Rows from block 7 of a small spectrogram enhancement model, named by matrix and row number. Each number is 500 + 50 x the weight over its row's rms, rounded and kept within 0 to 999. All counts start at 0. Numbers have three digits each.
Before each channel's rows are labels from the 100 clips, of 14976, where the channel reaches its highest value: "band" is the frequency band that holds the peak. Only what is clearly more common there than usual is listed. The data: notes from a synthesiser with random patches.
# conv: 3x3 conv (model.mid.0.conv.weight, 192x192x3x3, each kernel summed), inputs 0-191

band: 1000 to 2000 Hz
conv.164:464475500371570507534469524629517509454480571380461582404493392447533542457446538483529501473591591533475449510517535502427552550506573530600581543541450511415476534474488520417479425501468494538476469568557526412521489613461558499599501441459458523465487420513514512495542621568530422493442534492467590567519459413467434483495496556425485494523499416456494476419446483497456501505404499523489570420488567495467496478513581566514446498548474471525484536606455479467537462456415586529438431482487493538510465518476452474528526422480512461525520510534531538575572473498482538438

band: 1000 to 2000 Hz
conv.67:498492497544473545585461509431494507453492501522536540422497456520616450554399539457533461477483546481607465574554455436559434431485556440487508429592412533444417581535510456488525552443468640486473463495483405500499570496523531544462485560459476571528432528475555480538580491365500522440382569481569519500527443626489562553474537509575505543509580465507459461465561471446565515508409407546448493545603479578464486469465455516527578510542467514472477482501523541456516512506444493495488472611488534428471494487414547492525518437491515527486567512559489484426466479497539622504

band: 4000 to 8000 Hz
conv.28:501640417562545460523584484534439505534504462449443568430482520446484561501442574531566509558549475416529457476447491503438577487524552514592534487490574430488473518601484445460543416433549599506526522501479455524433487485574595460519532498470541543505498499475472557545590493500541498509570451472494546440414487550495396438457537512412514446553519494512602487530494494467492506468557443575481560510478504436485484575405449568485547502536594528466520415515500445446540591485593541540472544455475590537457493515421611441438539494445437494392550478479564535504589448471450535520

band: 1000 to 2000 Hz
conv.76:572498482433543440541493539532504552519509548462539460478506550518448448499552543582545525421422488465433494592576525455492517572506546498522486434540522487465399455436563534501510440555423398453499417551484527432476458490471439534511579472468504455435407569489374529529536487493538510532423393516493546559587515486501485566439462541584534536357507499446531512511539498504484513570489523416480480518514573450466510503569544497497496519547399575571395633540533524466399509540588455459459436458560432545522474591578510477603496528511548514521493574578510443513520534537540495519

band: 4000 to 8000 Hz
conv.119:612367500431491518527500516541547436480525581472525494454508526469508538530574488494480537424578584651503579521502566558508526540530502518477529492538467508449512477523519486501424490510469475557471507562560563439528565529490550496463504463564522547500494523540479453463603488511525546484386595497482517533533456461552540426464429536508493498490426477422470482495528482551487602538421424378450532513463503492487488504568483512535503399570504386536486577582394507450433519554435468589492521466430511343566519540477459504548532401511499469528458583507523540542574500458598563467

band: 1000 to 2000 Hz
conv.79:552451518435523507549521526568609458500569450465542489448553537538411494501468484537486550460582530635451470567514516484434526578467574524429507452437534409424487432432515504481527502404525471465484390484481550443468481521518584447526487475612501521510378430489530492507565483556549478486426469473531528493427507479526501558562466549496501470568518474546611549416437455489502490461540475509541532451537594519428560512491533572493536445588412368581564563516460528448434465506436549539391577422529476458444604496528504532442510473563509471526536492549483529507557557494498451467

band: 250 to 500 Hz
conv.29:465464519513437533522533422508450529525522558574450453517483464518577435393461431470471477523494529396477484483589470435464569472520555468454472463523500481470464417452416532560534470587481493541471620418509565492544435511507461519507508502428520515465548575489495488551548491487423435437450493528481462570514499389417431571519502489570457500457459552535558621452479513461521492506558598465429427427527526456494477529488563505466528565506459551431516414543609521456561543538439447354463474520485522535473414586557507502450449551471491612556459580498551501469601558494432514499

band: 4000 to 8000 Hz
conv.85:510555488479504525480499512517421540377532509576553532487505571457496430588499569512479491543534490525501578409434531563528470472577450488498539435472495552458419552574494447440525520558566514528517538540469619569502605465547534542559552502513534460451455509515476488509460476487503483396435492400520518527430496521493537489568562539455369467542591419630448472503504523550361520541506364594425598464453473566474561460553502525565447489525462530516511559481548474577501505433498476523399475560440511533531505479551489470551536487531544462527451518511530445505450375445465501519

band: 1000 to 2000 Hz
conv.58:467573550491519538535565461554505497469461431491558449542498538452477463522510390507486438529380506369542431539491404512454521474539596463548494484539524429502445476476551521528520490473554606516491563493456412522477454535512402488482583486450475460479438579462519567468581557463572491548502421529378517480499580529528427524544515496555562455478510450526559513425448520494471488468541488532561455428544559415434498511544521504537433573506457527454562445550590456374618501478564485491497459592512474511445556522498501530563518570531407563441501533453595514434393518550480521508

band: 2000 to 4000 Hz
conv.3:499476487494491576475444467451500581487379493558497508564400464407487486495502484492558481531458476373508523477420450562488490459489532494479535512534491487533443576526559527520563557508581389511598491392515468546533514492524505600523478469511362488541471423543565469506404447484526455576475558575535480447457502473522534486360597494530531480530518515457545507521564493525508545461624466499583475464472528566525542442473480451492545491498520582555514483472572494486442428451452505495492454465484443521520534491419523496459470489538588400439415531429456524483414473332574470484

band: 2000 to 4000 Hz
conv.113:479502537539507506440537468479487599473552577615508495532485503545475450565521489426468597554467512480574503517480481440484481502452485489422551506503477520510427482535463438545556535518483429524474505556490501589525518539483533611574492540512452523493600523502545499541371410448492443428569456456483528500428463420437606529500504482481459582416497454477546527455594552495511471349599594589505504500449495529420584546535513514538503578513393437452538502344530395496499541428489455493502547514502535517501461441531538580449554492510539520465539455518509487449561460387488514525

band: 1000 to 2000 Hz
conv.186:537558541498514478518583466490473400534516432432556422505475518567501496494484470520498440525527426392502496546515512520490524481455508444572510465610516481496534505542503457461522549499464665516537534429446477495414444481553496494448489466404632474450476555448429558466544547532566557440473583508517553538509462480454434531561561453505554457480558540575533416469493520432489518559460515481490474426488365401543449555478538588476484621529527661498533551445562513437547501499519487550498470543496568504559485538500436491562492481586465548477534509444595455493510490598445491571

band: 1000 to 2000 Hz
conv.37:521472462492452462498425508453566546421440472489514453542467481541544490434593563541407445519396497477430546549536547515552562448551461493463483577489509576458558464493434540570537531479568464576456573457515536440482549434457425505455540437471423471381558537511523591485560436582576500560520460447560459449507518559565498543510550446524388476579504535530401519568448494450508504484513469492418403453432479420611527470481546463551508447498637485453508413468503510496479569502470527485523469425479560442516508493485516502535403460548586524541514411488472495465497456408471423482

band: 250 to 500 Hz
conv.95:595409490493508487469554370490500478590507564525517413549494580460515453457512498536550504408516400381509429542559529516463493592527516463471522455521442413404474433507524494481556465558409563567504496427487518467448488466508580568498466447476465454456504471500499461484429518458477508451493482589497491465530490452443501533518533602528541433460501499569503463496541564469506542468566461541557444494425422436443499532579497571451504512463443605614448423492568496470487582491508521599545446549453550489566458469432450513560581512577587553451528574501432578575518436495487486463

band: 2000 to 4000 Hz
conv.36:529504473515596539485579494589608451525549544504482501392535540521489502584491434538514427532509490415556422625476667480490524530538537539503597504494521506429403484500422445467509537516479524458573481467483464458447545477479578591495527437458596510533448464523420600553488613522530506389511495506464544495534423479480457449490572522422518505590489444489494432546481490480498572527424520623461499540528486459506525535525556493436556491505492454440474538468491544504461450548574503573463463528544544415484435403470450436493573550469578496417498569477534518499531492573467534478

band: 4000 to 8000 Hz
conv.181:501529524452468513460527484454457505551468569472495584460448559369529503551443517436514577529544574452528449542483480418557489509434547367465525447431413454517396487526491467452524467484464525560536470435494515577526517516449451491533503527559563426495532520485553457542527533447538391454485573494427455486481553425367551549509500539586581422435519523473549474464470506505562487541515532481539478409503511498500526536457472537513520550488412466436492593509494449494510541488469417597538476599484643434538482494501457521452554556450474550574496631504568528583524575471501557419

band: 1000 to 2000 Hz
conv.114:561474426453468567423478407484549455471393451453495524434507491413462464489542540479516456496515413463492493571495493419439462590449576590573462518518533463451515430477537526442467451426463500516625463455542496514464351511524458475440571519452542442480553521473534546498457515537574525505476388607443552516530507497593545522511465484514532401442488489402555510442433472463551518498583523477451509557530558575423455492458517416390530489559512429586480477545497545518458506492558594466505541465483560560593498504452492523508538503489506525463567487550456482482528520471630467414

band: 1000 to 2000 Hz
conv.185:501434495478507495401420507455462481459513446551437501564499390504504537486559522576495460557497381563480565507489502483572499479405496538510465550547465557473564674527489450506451533536549472418461523496462507580536448442477557475479550457502538509486467556552534486491470592423476503498440528480475401395473524499512584481450601477412559532620500615562484423561403521536532462521501488415549494470502549567490418476516515457536524491493610497503458536431434561552485551500513485402610521459439520454508540492465464465427438482556498455556469489495449460521438426509446427512

band: 1000 to 2000 Hz
conv.115:470506527581538504537533499476471573521442446520497493449470453632462486555505507484544494523477447383483483509535554542526527460529445485503513452495540494498433455434458400530584565467460576598459501529393505577495455448550464499399396479480549536509477527413505564488421458584543508472486498525479562482550501498488470590478612488528419482561635547505496506553477521481593512474475461582425406525546404476457458554415556478425502476380440511461493465450548535576580460560539566569449510515490577496484582458447540473614460527486559498454563485502540446471482471469538465544

band: 2000 to 4000 Hz
conv.23:457568547521503546515579457419460475509512447495551411459542521468409442518472483497469559575436536611566486550472482507462531548553470451455443438470530521587457544472494392483542507449554448602459501456541371457417514454479419498525598417511510392513460500559434534496463566479554502506531486517513555492441591462451545463532497496486561436520486493518475438501503409423569491510468480518595526413463430564611506574420563556566516546488537479421507579377477425454521536461529557582518498511523479426524499484518556440557469475529497536458486381471544519535445537441502465505

band: 2000 to 4000 Hz
conv.61:474493556521591465551398573518500576432419497457535474581501497554594486500498550485456504432442512468448523458533505532476441358487387465504532523560497506601529501506671478581498555521458444499473467537403498533489524454460528521501515485513393505482424577411513452522528468527472567484582495399467429462488427526540490589473500514507483446503525520507439429565514563546568470451459591483595579520493475433395517440517549492596572578435467516508521533469459510568524439454459491505505471576505484514462537489512462517529479504475561458502441445395436410412467490462471494471

band: 250 to 500 Hz
conv.173:450563490436487545407544527466493502438452499444512521439449520452476589595536474477563386525517397388559431472578550505555438473504462552501552570569540502445544459448411458520493547526498540557554484463494456471459501498421543456490450611486578489472490415461501577494484524509472522461409526547498519405500470481484503541462541462548455539474585457481430373505514558516545526521471527442488432527511452607574498440562518340472453452462423443474473485611480468495501548535510487497471519530524587478541514540422532406647513454562568514501503524503519499495444486460540523559

band: 1000 to 2000 Hz
conv.121:587519421475554481501524524498434520405541461551491474604509458586507536542464472498518466438527478460479494506490526459474366459530505475537488479537484606457518503633380482578548499453476548506472539613432583538506591546441556511490520519473403491495485514474501497510566527411527516462508496396511534525412474483479502528551582512526484477589449414487575467466450482518455476475539437558463499428519471473404511456469430514497539490531409519548489383533588527543520486439408494425585564550412501495436611532494554569525556563548506478383542474542508474495537428525518443458

band: 4000 to 8000 Hz
conv.178:483471585539424548505500372467579449442541470455470443453513471450437537500517497504453468589511422554561484561525458519504417525504471433405553436460530483465512442515540539441505492446527519536495469430486521453538514396585500481555570462531624448521507421492448445450553521436519515445515567435514519566465551447508457494543490598492528448445489491437513462489512528505423495543508581462627526491469473522544496523556433514417474435586482529499576580481533440486419466370399494447518489486559511531474459514537586579575510534525470566429526520444519453514617435541390473532

band: 4000 to 8000 Hz
conv.22:433549495458390530403470480449438516421453425424499492490512424465521483532540493456417547479400493481493502440506460492517485479534399493556449479493494460503602531439607460557534547528485478531542495430442451488506547429504499446442541476440461542447454495450546560492468466471576566521502535455371481447496535480488462486482470577520531443554573544573447492578507501548578456478518470396517544508513408500577476491468489442502445546458560533470601485496394451511538522391457517465494492556526510503531447457526505550561481428583553472522494327464427405523391514414552473513

band: 1000 to 2000 Hz
conv.14:441520437483404496548529499478480458478529483465526480554598510443546438456489425515365462417527525435509465474539441424501477432528496541489445431576454431523583456448559523508499530538459514459492535480525478482517503452488523507444413559502457502565377466503461400374588400438527512505560563541524452513546467560534446552471503492450498520414457484486438475500550498544499552556516441497534466622507466494572568426582393413566535531451472599455499468513434423493485412512477509457504503524480451493499575474454554541589445469491492612507591496503495541442393478524554546551

band: 4000 to 8000 Hz
conv.108:560513540494436529563558551498445410512452501432467496515412630412484479611516429423521545555488556466517504541491457524523501454441576458497528499490537482550528603515458518579442446505578572467503448442521427417513582462529485464506533491495582462524504395556516472436566581478472508471422547561514464465530542480568449474560560445571651454525483540515471466471476462549477506563457420490554501490527494590521551456385497556460472508497485452478528436574477494447529477521505503504591463564519572474506538504498497481577500471606453398552525576452632488493410473537478536437

band: 1000 to 2000 Hz
conv.93:518518485499433445431446441431517448519470566526501549506456610518518447449523479468535445487474545520482434560452539500523560513477516457437482545494534566530471525566432585573473482622532471399430508466600583434565549502547483576545549471501512396406505492519438540514442566498415466537453462575492510555513482437445548515488466495519473525323510516526431511545521560548521494500501512493484422431426498512555510417554541543504540541567485577558457519492528511578463505550558446422533482393491527600589516416570535487535538502530503561546437601534571465535450565519437538554

band: 2000 to 4000 Hz
conv.102:481559501462436483579478502552462544435565470480428525428529393426429543434540476551457517494485600556443459444493531491507584527438486487557434453533502438422511356482471512514480503446538526507445533455496491570501538538474519496622442446497410516465506447492525525392504519513626441532449456494471525542530509426540435550563476479487497417562553459541534541466461443537596491459502483482457551454495548499496568525461493557488525475518497409467645487452455416476509493352492591555386520463509566501464538440479421523530568562522397496533507486462523544483540534441499425470

band: 1000 to 2000 Hz
conv.176:563423515437477508572512457527455467487526463523517470538572474468506528513435482456533481467581526567542422575489459454439445574483578476477454488481472605404485461562465474495492539559534552495439452532536451475478457467439534528536427448497536523453537545627561424463451544396488588505451424514606504483523526475447536577551512551489569482555457517551546463415501443420502434527542421568470456506541522559500516476494584579535566503607409534598451476504527450512485490461492489503589487475495477511436482545432409471487452577583443457516496570636479611565499506546421528529

band: 1000 to 2000 Hz
conv.96:474507516488558423551500530413505503531478526457510434455452533608514443531578506475515548434454533551439525508471575599469479486504456482571444647546456599489560552425428621482521484565522478550454458525436594460559536509494549425457558497454401487470417523557465489535531452607491487526506438487496410447458433493531513474574468494514483548536518546565545473561503547586498432603471506481397396523458487430554488499573477531518438515552536466542432550468439466524430472591486443423573509544552544491499561515490551479505403529483561454469527402519540515516518567558497441522

band: 1000 to 2000 Hz
conv.138:463462533492442545535499463504480435402589527463500567478488418508489531456502514434471466512448541535476454559501505544582514511555489433551541444527453536493457554540517608476492489570539489407472481523487504410532588528462520497541521532414531517446508435491498501446536494436507553556447437414538585506570567503444562544417583491420491535490570550516484509552509433527459444612490527481441619577494457556521576460455459535527475521536471538593510552534567550506460510466491494507493515516486526527570522490488354436621457421491477528574537434543474388506566451521525366630

band: 250 to 500 Hz
conv.35:493426447455545421512471449479520513396457540528585481439408473466622517411507445483456454500509561567447449455500509509524497483540555417487563448450520610555537443518402459537464487534495482429492540519547527463491526564522524487502453453467412534437572577571521612574523536512472579502434443531512439542471529506522548516469525512558524541486453511487487528516442480441513517467435565505420465476530507541567514437397532525499590514522559456479489483546550558419543412482416430514458585570500540500411611527482526537376447476472484619568447539436546539478507614544513503489

band: 1000 to 2000 Hz
conv.117:424476547598512489621496559507560447550533515549515446579485467497448553583513512451500585513464496630587487456498477483460513538456426532467548526515524464492468525458458481527566499470474500482450519473488427491441442506540458508575538553527456526543541552500451472580424587545476474456516468457435536557513503452512549444447435459421545517432476548370522554482514509550507571472483605496617489478493517499382484544412559557506541538486492491475580468389516560415501464561540458491455395468548423516455492447540576507404522482504376480425415448463448560457538448489415515501

band: 1000 to 2000 Hz
conv.31:440542453418443444489356583542501544569521439536502528554494486542435510528460546456468499536539445450484523482469431523523436527530502554514547568512474485505478492519508513444460500487507435495509469488553524471496456470405465424463449589479521538632461515418456421583516469523459463552573480521521424523361530511513430425431527495484463579495514456423553588506421511474506573560451500480425505475479489523394472512461495483412482464503496410505423432475507503467490556536458537393415559517536490539428643487522543537413508494450450428494584553548492563369531466485451512423

band: 2000 to 4000 Hz
conv.44:530471530502502363514489533534536601521487462594490479556488469542458451463533508540589590500548543534468471485498528483506562494462398535464515452537485519570530513527466439527446605499535419511422477577607496506479521602492506623540351464505495475509528494575517521553480437469455426545529462559566427468470552479529519536506440458468481561499465504478487476517533531485493497484535551527480329553447481456620567537567549432515591492473533502430454517496442479629510443541473486451483472404455492587569569492494485554498456517469418535539460538522468502584412573506577527491

band: 250 to 500 Hz
conv.188:593508494572517456511469531407555577554559502460525486565439481506461522544508550551455552444448503452499430501528522493495396579491576490397464575558470464506429539472521503476503484427525491562532550578581506410390488556475431470508514518494439472467492541488528510511440364460468470486538481431435578523433545391502511455510474590460505523410526451414533500412419462460569581466513580553447399443568499437434515464468439479509446480549459412527572439478508529424489485486489493479462571466527500566497519447529558615498499540524494570449491414544528571496450516539502440401

band: 250 to 500 Hz
conv.99:553425489414511427461558423487503433418499486511597453519489536400489484435492435544413522511551494469596462379460498434553541526593514497488540476566526455494557602498465521512495583473532523589460472486517562475510482489462471564595484449533467480520522483575482508501561466417541552480485501562507509532422500551544511462443442592507551619451512438528521447480488426424496559514552389545577508469510413445573426484457544406519570449460518472455493463526416515481451547461482487525503414597547543404541563529395555483487461498547524502430552593539488548547415509492476468514

band: 2000 to 4000 Hz
conv.40:434514480615476503537541535464427448567554485488474504502464516540448541447467430404486515532495476472524595442519537517423520585386499512550455478566456567499520449557464462545456497527489486441479562496509478603482425545565562423532432568527440533529475549435527426503411456502486507458482424527474558480429475544483502477553465439439455464516489522573576522449526517433479546531610555467445559450480478515415597559435536591554486591602414541513564471458452550498608468490456596495499578560451533510489553524436582497450481493557408518451570546537518468506595490488460423495

band: 2000 to 4000 Hz
conv.179:498611516515446571501421456372508518515493487421462535579439485471543501532452518477477502469496511381497472501461393450461386517419496504548425527503452478499480580467502597565494446457451463541544524462547476429570476424496491482530498524569374505560493482418548385560478376487434482506487487517449484468467504416508480488494453554506542514461559535484504545487482532554559546561530582457614534442466500485474434492422533446529485502526437507585458473601399519459485501467392559438521475588499458605497495531484487446497462434519544452474458467450531483455419418433443494438

band: 2000 to 4000 Hz
conv.65:583532435484574394551542510467481510497557392530513417535489519530452398527512498574533548458428481483495520553485503486404466474486478504537496523553619504440380486575469424407511566453497527493454580443498481531465509511532479568422537451510479448418562533450421477445462534429460464474537470546556512495508540500568570481472430545504444546476522488585631455536494544529518476462490551577512479464475595457491492430492587450501497531479509496571412546523513639560490519488558538633558564494459475584481540559467459461434581421540500489459536533497463546430438467487491568569

band: 2000 to 4000 Hz
conv.68:572548512467591360531482500519462577501529426510524523521443569508505374613582512514522541562456442410557580496532530537546550460475487438452507563551530534498392582542545608527506541494606438519507527508500473498490524513388424489504578506485466515469477498454466539572459427527536469516565514447452467400472536536542532487445515439572429575526494506502454492460454600450491549440544513586496392488503512418458551527517576484558433533374456465447478510492517521518501575494519449544503493459463497490511558410515464516444431599448609453481507559505552510451447525555509524471

band: 250 to 500 Hz
conv.141:536527442488444522486613537511536392468566513442614472491497552421422520459553431508650516468457520585402419520443495455461519572503474465520375521534540531547527459520485513515602502519435447464499462511528464545484443511438516502507503442471488506433500503483596559485449540509478484494427524476411506492498488460484494521476444471463613440439477476492459484500482479570439475403537464464500465444383587519536437470558528590498516553540494425520521568509571445517521483524509480463460479470513421515583456506546484571560528481549508452570389514443512553529402630448504623476

band: 250 to 500 Hz
conv.24:438443501459554486454515528503474511407522526485496477520529460572529498545509621505494407491468477589413602524441559514514485466521532496533551508417597512532501512493468497563516569495544537535461463522493592494381552510435546481463534530501487497506464551518471574505471504413535577606505529465580517486608470549499461513566622554567431477601516520530522490526430545572402405555462471515449559584480488520515499448577497475549490571491515531537534624540597539579441482560448420506485523565525456497512476520550467428549441641457588500492476491559476507553461496519608502545

band: 1000 to 2000 Hz
conv.78:517613574516467591520550511486465632512460430472523494528435460427410527578480505456653618517515458377600471500544442506432490553438521490494426456522485459458468493444443473566518487456476448487523511532523374554509502503551433526540453525530444473556594516461498505580500420475442459477476511509471556512432587463480545463491437500523593481459526447410481589443478466485503485459452552547524381423532565552444577543434465482498472507538462436470498397575523448472541467557578493460549513465483473549503513536505570552529505489518462467494455417537536576488410551498516471476

band: 2000 to 4000 Hz
conv.183:534517466524451514551607452416550500516484422485529488516573511511486529393550393555463550461472538460511425501520501468436565519473530370434370482555426421488499487453492476449549471602510469420486577419516470533399513498496447541493407511488448555460514444518532461434518458507564513477467515543463550497448499534489510448542476590554558505518398488596476551535586493435535512530505514486537473449581482516586601532532438535585540496553563402421554484451531428452577463520497503579473495468476549439521538420492555550470417440473459590513527492532545533529510627522494506542

band: 1000 to 2000 Hz
conv.116:471517449552520406481514462417537402559463534436509497485458488542548502551499554480534485548455494515498507513474453516512492552557537425508600533412489525488423498496470598529567469503550545482440451513508483520533523418543426493458550556488582486571549470484488496529409453510454571527533498490540471488464499527497567530485519520556455545355486554488532502529548511472465461563479438557555409552505499406475442500525441502573476511517492656589424571516594543523499511557499470522532405601472532544533521468494554322523421415505574517439474563583567527551555436512536596573

band: 2000 to 4000 Hz
conv.70:475554578555495583490446539560453521535557603499498605530574507610424505579457596510565488477604548527458527523506461516449464484411541473551455467500429616509432552529473511485392445496504542395543536524527444496538581463597521480584418477539489491546492459445497421419500529510469527465477442469516511583547584471515457549620560513470457500487522535454531483390463526502582482533518527566465524462587483502527536467444410438553493470567464508565578522546520461551543456454449542561495577556450474567431521528523438482538487567500474417515537431548583514514529431486495465465